Rows from block 3 of a small image classifier, named by matrix and row number. Rows with one number within an expert belong to one neuron, the router's apart. Each number is 500 + 50 x the weight over its row's rms, rounded and kept within 0 to 999. All counts start at 0. Numbers have three digits each.
After each expert's rows are labels from the 100 images, of 14848, where the router gives the expert most weight on average: "responds to" is what is common among them. Only what is clearly more common there than usual is listed. The data: larger renderings of crowded toy scenes. In brackets: how many of the 100, against the usual share in percent.
# router: slot weights (model.blocks.3.mlp.router.weight, 64x128), inputs 64-127
# gate: expert gate (model.blocks.3.mlp.gate, 32x64x128), inputs 64-127
# up: expert up (model.blocks.3.mlp.up, 32x64x128), inputs 64-127
# down: expert down (model.blocks.3.mlp.down, 32x128x64, transposed), outputs 64-127

# expert 6
router.12:572433614530458581443519409466439473525533432500521613502397586506513442529519529517427528522464467458512523535461453496517477520527509479542530539481598408477522512500530481453524620472548463
router.13:514492536526472624478562501536401509483498499541456459514435528453501496451534487635509502436490492482456564495459514477558526500508567533436547583447603476471501511536550569504521497484519471
gate.0:541453534457476530492472543517509515552509505527512564611498537540542457433566504507467517557491481514509545422450537658479564427546529508487457531528535479490490565504470488537454456470534541
up.0:506453495537490557511483544407434403492501454457461521489513426537431505484429504511455453482553483552578395455577517486514558598480569520541509537431467540553624431527494538460505480559536466
down.0:553488502555569477553502477555456439513565520485510445520459512552547469605517446430505512442393491482451547567524467508392382475461427488432506538456558415504451420425605545579463441509535473
responds to: its colour: pink (28 vs 8.1)

# expert 0
router.0:471501491545546506527562513474468399459458453534523484524454470530440422437440460451580533539411592463551459443489444427498507562491595489565496549557589482466546535522518504466404560443493392
router.1:477471496477549502480483483481510389536491478561525481548412536580477436453417555502570504479418524533530474464410462413541422519553627423596477536543567485476526495470539462466437581436530439
gate.0:502513426383444516488464530453428513454553565443504452562450411581495500554482529451486454458511486480467564472525544441427500552478545522408486452522484538562512471542592522552509445604464529
up.0:532500455489437421493540522504448599489539504588452457469579518530549525432494401508532526494501567508469511558498547523485630528584501492450491504510501520504541516526398513517477468438446507
down.0:541447518468580489532463561457589523474571407543484507425546484484531479420433549543530415438549488427434607445442455513466479488576490530511549540457574466495492491490514488521473529466492619
responds to: black object (88 vs 28.7); its colour: black (45 vs 8.4)

# expert 27
router.54:442474567448472618478438436541523437466440475483510450564316501494446389482569475466576482447572556513501463492489389541483513494512469506529548533488566461472518559445534508518503577427506532
router.55:450489555552434589454526478527455465456487535466502422551336471494440405503591472448624548480460547520513445473532427487468442512491462528494496471579577472507558556507505480495556557446429505
gate.0:562458516414535426510538586498499433550507437488504537593498488476485477559550420563450464533504542523502544562407669430451497562444486514424551550561426545497489484502525514496416533511468482
up.0:490566411582478595456523505498498611504531563456489481388526503494490535466489523496502454402541408444487511463604389553511432448579491550549466436477537466461499491528480468546522459521525537
down.0:526525466394512510521567512504553491401457547489416513502395465568517485498461476531401465551512542565531592493488542472517449513386514473493570496466477554572547483525462581510481510413507434
responds to: umbrella (39 vs 12.4); table (33 vs 12.9)

# expert 3
router.6:506489491437474532502549341557470452476408512519517421467434523528525402432451436503576411430504455418512567447535445435535561509560456541438462461434526482470550532563539560523558487513519551
router.7:508517466452470538491550426527450545485428469505530440458440500475563406482480436537527422441482460454503600474537426481539530523474422543490472411524519481466539538575506564575496455519562500
gate.3:547550488464470527544540500511467580536500477575472545624473475585517529512463471477461547499453540534332554505537565570489539494467459538545449454505594580425508505429449473507464421569543538
up.3:508493535464558467449520377450534489603479528537506486481604514529515568514475490473537538578409446395479512405499442609564626464510473516508484463555494536542426461561470418461573420509495528
down.3:527494489525549466572477620420536483572451451496534469532566444413486526448453542494457478500484575357442589475493588478577617516450504460520495542431467498474467599548463552474492526538458569
responds to: umbrella (34 vs 12.4)

# expert 10
router.20:418440541551513564546509563496421399456560541478459456524395413463497431388482513555583454492517484499439405453484452459541463554530424489445584531482543589514461459519540470493466499491516516
router.21:432481540553477498398516532523434355460596536531576417513399443496446419498494520542584425541442542545538395549450475476480496604459498521516575467524504490523545512497472522549474559487495464
gate.3:439425508506377459478484539560542531534489472447495464483533570426529479381473509468492522481505539386549517528453575511573460457515438521486510598451456523436512476477540491449438614429520567
up.3:467437534519447478457436514450456549556500453489531403449434553553556487453497527512554515446454559468525495530473484533516446419564504417482569492529525449544586454477468498516530579518595638
down.3:468505443439498473494508573577546492532420486530497524562511475475451561447544552472452534462540528539454546553450445483551415497607512507478378571484563590529532496449427526513472589551560502
responds to: truck (46 vs 12.9); largest object: truck (34 vs 5.2)

# expert 28
router.56:483531573494445523539503460528472513415606480497552530466380469456439407442431526458507571526481508455413491436606485420432472538541380476506599523525596494459466514559569455571475566523431565
router.57:489571499475433459577401558549515439371543543479526462432467508507486399429452515505490501521516452493493498471559499392551432597478400510488582466511595515482466430577490473496478506448494505
gate.0:346505493560470498487527490538473462589456532470513555467511498614475468498556560417529546567497495519542443421494531537482518504526531511539478511587568555486511502492451513404578492481468461
up.0:468467486480499564405522462568408534537528518570530571481500539513494518481581589534494440439547457610472533469593567509546530476615458484533562490516478541406435557461475409402598519522506558
down.0:441501468564499466431546460550408467480500525484577439458504583463567481493466464581655545464426607493518400499508487537493463431568568467466550473504512555451615548458426456466427463486509439
responds to: barrel (85 vs 12.6); largest object: barrel (71 vs 6.5)

# expert 23
router.46:533516586540520552481489506446435441493501511510472463486493472479507444399508450582415495500497557546488494539538435492457534602491564488482531541488586576404440456560470520453557602486544461
router.47:492524500502460476453489437512524542435522559533536430472379429520494405510401570398640532589503561512486494539449403430559490468540504460558470427520565449518499569452480497474517482480489550
gate.0:551446461499595470462451474512521497491483426600477514489432535552568484586425477501504542524518540458377559588428466489557486391454520460498541515449539398519577555467493582524493496564524500
up.0:456539565547462537442469541464445509449542591515475454524541557483412528429505488538535376460519442500565400537587457478538510528436488475549473427491477512535473529473538444458508511405547595
down.0:525460535532572470454503470466522546430526486577588516507491527543592417478555605501507409484492495458474460482406567579504612392466468452498561468480537526556417471461475466559555440507551586
responds to: car (40 vs 12.5); hammer (34 vs 12.4); largest object: car (32 vs 4.1)

# expert 29
router.58:464593495567478564428441529472477464547572539513550526502464536586508399507513531505500600478494548525480472559514487496515541535501389452482484486532574551468430440527459560363614549429510518
router.59:468555606523498591514501391502518508501465521499514461493404593519506422470521497449510599490506478481471621482531461470429490532466435486509458568508496515463491454498550553372624628455496510
gate.3:532505419562473463501573472464545487543475473487522443437458420423476490526502615495528464477391496481469536518408434465506520443415475535546522516511512449472440484431541539452463425548542561
up.3:457427467546453468447529518588579419563428610405452572496519424387435494511430492495474521543472491569516501500504502477462473468385503487531450479439511547574423544469522483512515501443496464
down.3:537530524458379547491542494569441553507527546487532568578511503461450485569380438379528586522533556468389576547565411464555486506480475494528583442504589484501468493492604473492525421524464562
responds to: tree (42 vs 12.3)

# expert 13
router.26:543477556479497597491517365496490495455519436547574488498382521529516371500377474464519564556515511534489550468579493419523604581509486544590530516509544491476491454530507498426456582424532511
router.27:465490503510464623467420408521455563468564519503527478475371468536530368506425506472540503547552511488456496477501410415496526529532488495596532473468481419433581517468526541510506552453432529
gate.3:503467577454492495420485495468434466475470482541449570475469582488588506500501442572446548464457492409533447529451565521614517439499532484526460414403599489570502543531541443601509523414532438
up.3:490575548413472457423415475541518567545467479475529508570493588503549462463545501513411467461515527424560445529350550515554542455502442538592397549519497470453484487521502573582516479385455464
down.3:502559554483444509460661545532489492569427531421496520525568480438500581504486500537455566414481503512504530526545562480492511507481499531459484488522437575553533440476524394495516424460445427
responds to: its colour: black (26 vs 8.4)

# expert 17
router.34:440526469428475465528523450492484586487482534537514449422451408480528527521537602551615478509481534527392524524377419565575578383542504454480486416375542548437464515467480490540548441506454581
router.35:431575440506449578563554456483475513505455621516535423442456445517442450454524445551530548446532499478428580492441449521494569419543522516413530504431614507520585460531496477463556459462468433
gate.3:407551513493523529515566562593545550522510611461461516588587562490516569551587488489456525438582427574468598453490422533537440463419465553504419585561389500573536490469586544439540502461492487
up.3:393436486596686503517582483526439450582500530448560615470516459423501509503536517511428539567512476445475501412508543519566529453540473525526523496581497532631454461485497480403437575441493416
down.3:475570492472430526450426550425522477434468516387582503492425539471534503477441512539551503528510517538489432477463584515609442506507573492586484515541496563462447560591556499477484491536530506
responds to: brown object (58 vs 28.2); mushroom (44 vs 12.1); its colour: brown (34 vs 8.1); largest object: mushroom (26 vs 4.9)

# expert 31
router.62:525512454476513448469496516508517448399477574536520397459386422480427451470441513456578530557416535545382521482418437434559443520504445546508522418565542479520500480478503443504469424452476501
router.63:526572461455458426484427464469543506433493513527502382463390513560506451506556568503610473549439573522452543521401381457587478474562500544441478484592481488520498529475509493545579469403510563
gate.3:504569505442441459456547474498534464529516559529443507489490474478491484413519454466530539449533320479458535484512567505508478487616511462453517487514473569580521521467672522519559486506491540
up.3:562511475502519505543405442464515581454486477565492477420481605554597519562499441483514489482512491555447582445444475591550425372477466519447526444536486485481540507604413499513511480498504513
down.3:556550468462489436458568498517544438521511501462401553528428535494466512596578553472511426463454434503489507605519591472446501523445475467589455509534471414491475416507462573582496481519505524
responds to: airplane (91 vs 12.5); largest object: airplane (32 vs 1.4)

# expert 2
router.4:418472504526470512496524367558460520515541504451551493448336523543472460512503527461651505524489535489430544541471446538565571520498520445435581427500503453486476509526467419459571497457448479
router.5:430479573503466514512529396502484526455573522492516539465394488526460499550478528437655546573472529487459489531438410552578568478497493437488542450475452455529459487577485491472555515463488508
gate.0:546568447515547456494473496581587464573464484529590546467539618566527535494577512481561464469516482433494481511569458601499450587462461532457489452474514449435434434470457544564518585444463475
up.0:413461527421421417433504554464490607428474554570550532580515524528520551478504484505508493515535473506491523544481491458502456404480534491552456444498492487520490592476402497445507409550486605
down.0:478513538485467450494492523461496507546448493475562516516457468503552437432493423562409644510450486582466505433507480524587513513482526444521449470488470614541526463529411501442587603510474576
responds to: light from behind the camera (62 vs 24.3); arch (34 vs 13.4); largest object: arch (28 vs 5.5)

# expert 8
router.16:503574431480443507525441400449502540495435524465553449418418493531496471481511483499634531471548534547524558539454456490562573522503516537437500442431518426498611487461552562430562469416441527
router.17:488531430504485559471511486481417568524606580490476434491460558522499456461458511608533497466502460586365488526484477424568478556481451565428517477381552500526445498476550448434573492462462446
gate.0:482449397481570480435605509527474488502515497581523420503527405500485471485452484492489529471513469530564418508531545493511482560515563437590513485474494559538482472479453463526594532524461357
up.0:453488441446565491409540468471543498468538512522537409434469512530521572607419498507527454564529465549573427528506527496443485557465526519570447432445472525493423487436463486534533529463416540
down.0:499529464543456499463499492435563587503525546505486524487497532448500532431449531481549609441488567447510518527482482461535472628535497572593502587486497500493503487450451486542410479491450531
responds to: flower (92 vs 13.2); largest object: flower (31 vs 1.2)

# expert 7
router.14:466562536559480525476471399497476626473474492474472515507458551517505421472411510616536518454581515535553503458515425486529557510544572471595524424481575406441533442518458451474506522508504448
router.15:500478449436446543482513435482485602462498584511495383406503473527507466473476476594561428508520483524408559464551464455588619537520525542457493464485572531450506523548420472495556426496404526
gate.3:467509441452453507458438490456444563532503624533623458461452474523538436540495516524517524474531477581494402454479446520485471482562562480555582497575496542491605506472497486515497487565448390
up.3:430595432394553502391502569442484551463472485460594457560409544568508466521532529495440530435541525495509487565419525385523574473505452563516577506493509466536484450391472498458522509430448480
down.3:430578453453553537484491580604535483544466423433485470526473555539494519508552519526468506533510507510440594496404508450456471490413499564439436506565487396486538499551540509506531470506444434
responds to: pine (84 vs 12.7); largest object: pine (72 vs 4.5)

# expert 16
router.32:492511511519509458496402433465511570506523549475534562382472465506480469488451531489536457491483533529440434531503489550544549515557424460537587431503582571484516519549432396488454473476432492
router.33:516577501524484527575498418581382497525469509502518520436512492462498444499527524551556402451496509464468515467494450535464498444558481432509564514416611562463500481601486495537510464500479446
gate.0:590522434512499522440516391475551502540478556486437505486512389498447536482450443588440494475527493532488523451549495474417648493539490528531501490514526473531447464523444441487610410484510474
up.0:435507523464437503497535414424534491548515544532496534525446425449444484518502413610462477472592554588493482495523518518547514398552456527470581517534542430510520578432526459553530569520508534
down.0:503497548476518513374566467508435479550392512486454451459575585453417488476634458547468525490464500479548443424525577480465438440441515530506506492569508530410559425478474572473487510498464559
responds to: umbrella (41 vs 12.4); largest object: umbrella (32 vs 4.2)

# expert 30
router.60:499507541537541542523529398494495554421574504528494494477452467570557425465408533510605523495471528488408476482457419425552567461548428542492526388431549469538528456536484498514485408454471471
router.61:506480553531480570548459442521506486438571433516500473430456575598546440441458555575513513451585445451421488497544421469540521496519426446576555482465588473472489456539516494605497488481499538
gate.3:516430521609557552467567460531505485495440379519534485507525566580462517494438461506468513553563476420513487496531501450597539503545586497530542520543578466441527499448507521409520497415536392
up.3:567536442489519579426529472407510545517460500561534431566535589516519442519440475447469483499538459437563570510580571467571538440537580493487510415521473445600508476489511471401454482468453542
down.3:546550535496468551458410560475504455416422546496561604525556489504506539541571510466440422509494405553405547547449532562426512524527479558509472580377511544448473434464573637522510482458480505
responds to: its colour: white (28 vs 8.7); its colour: pink (25 vs 8.1)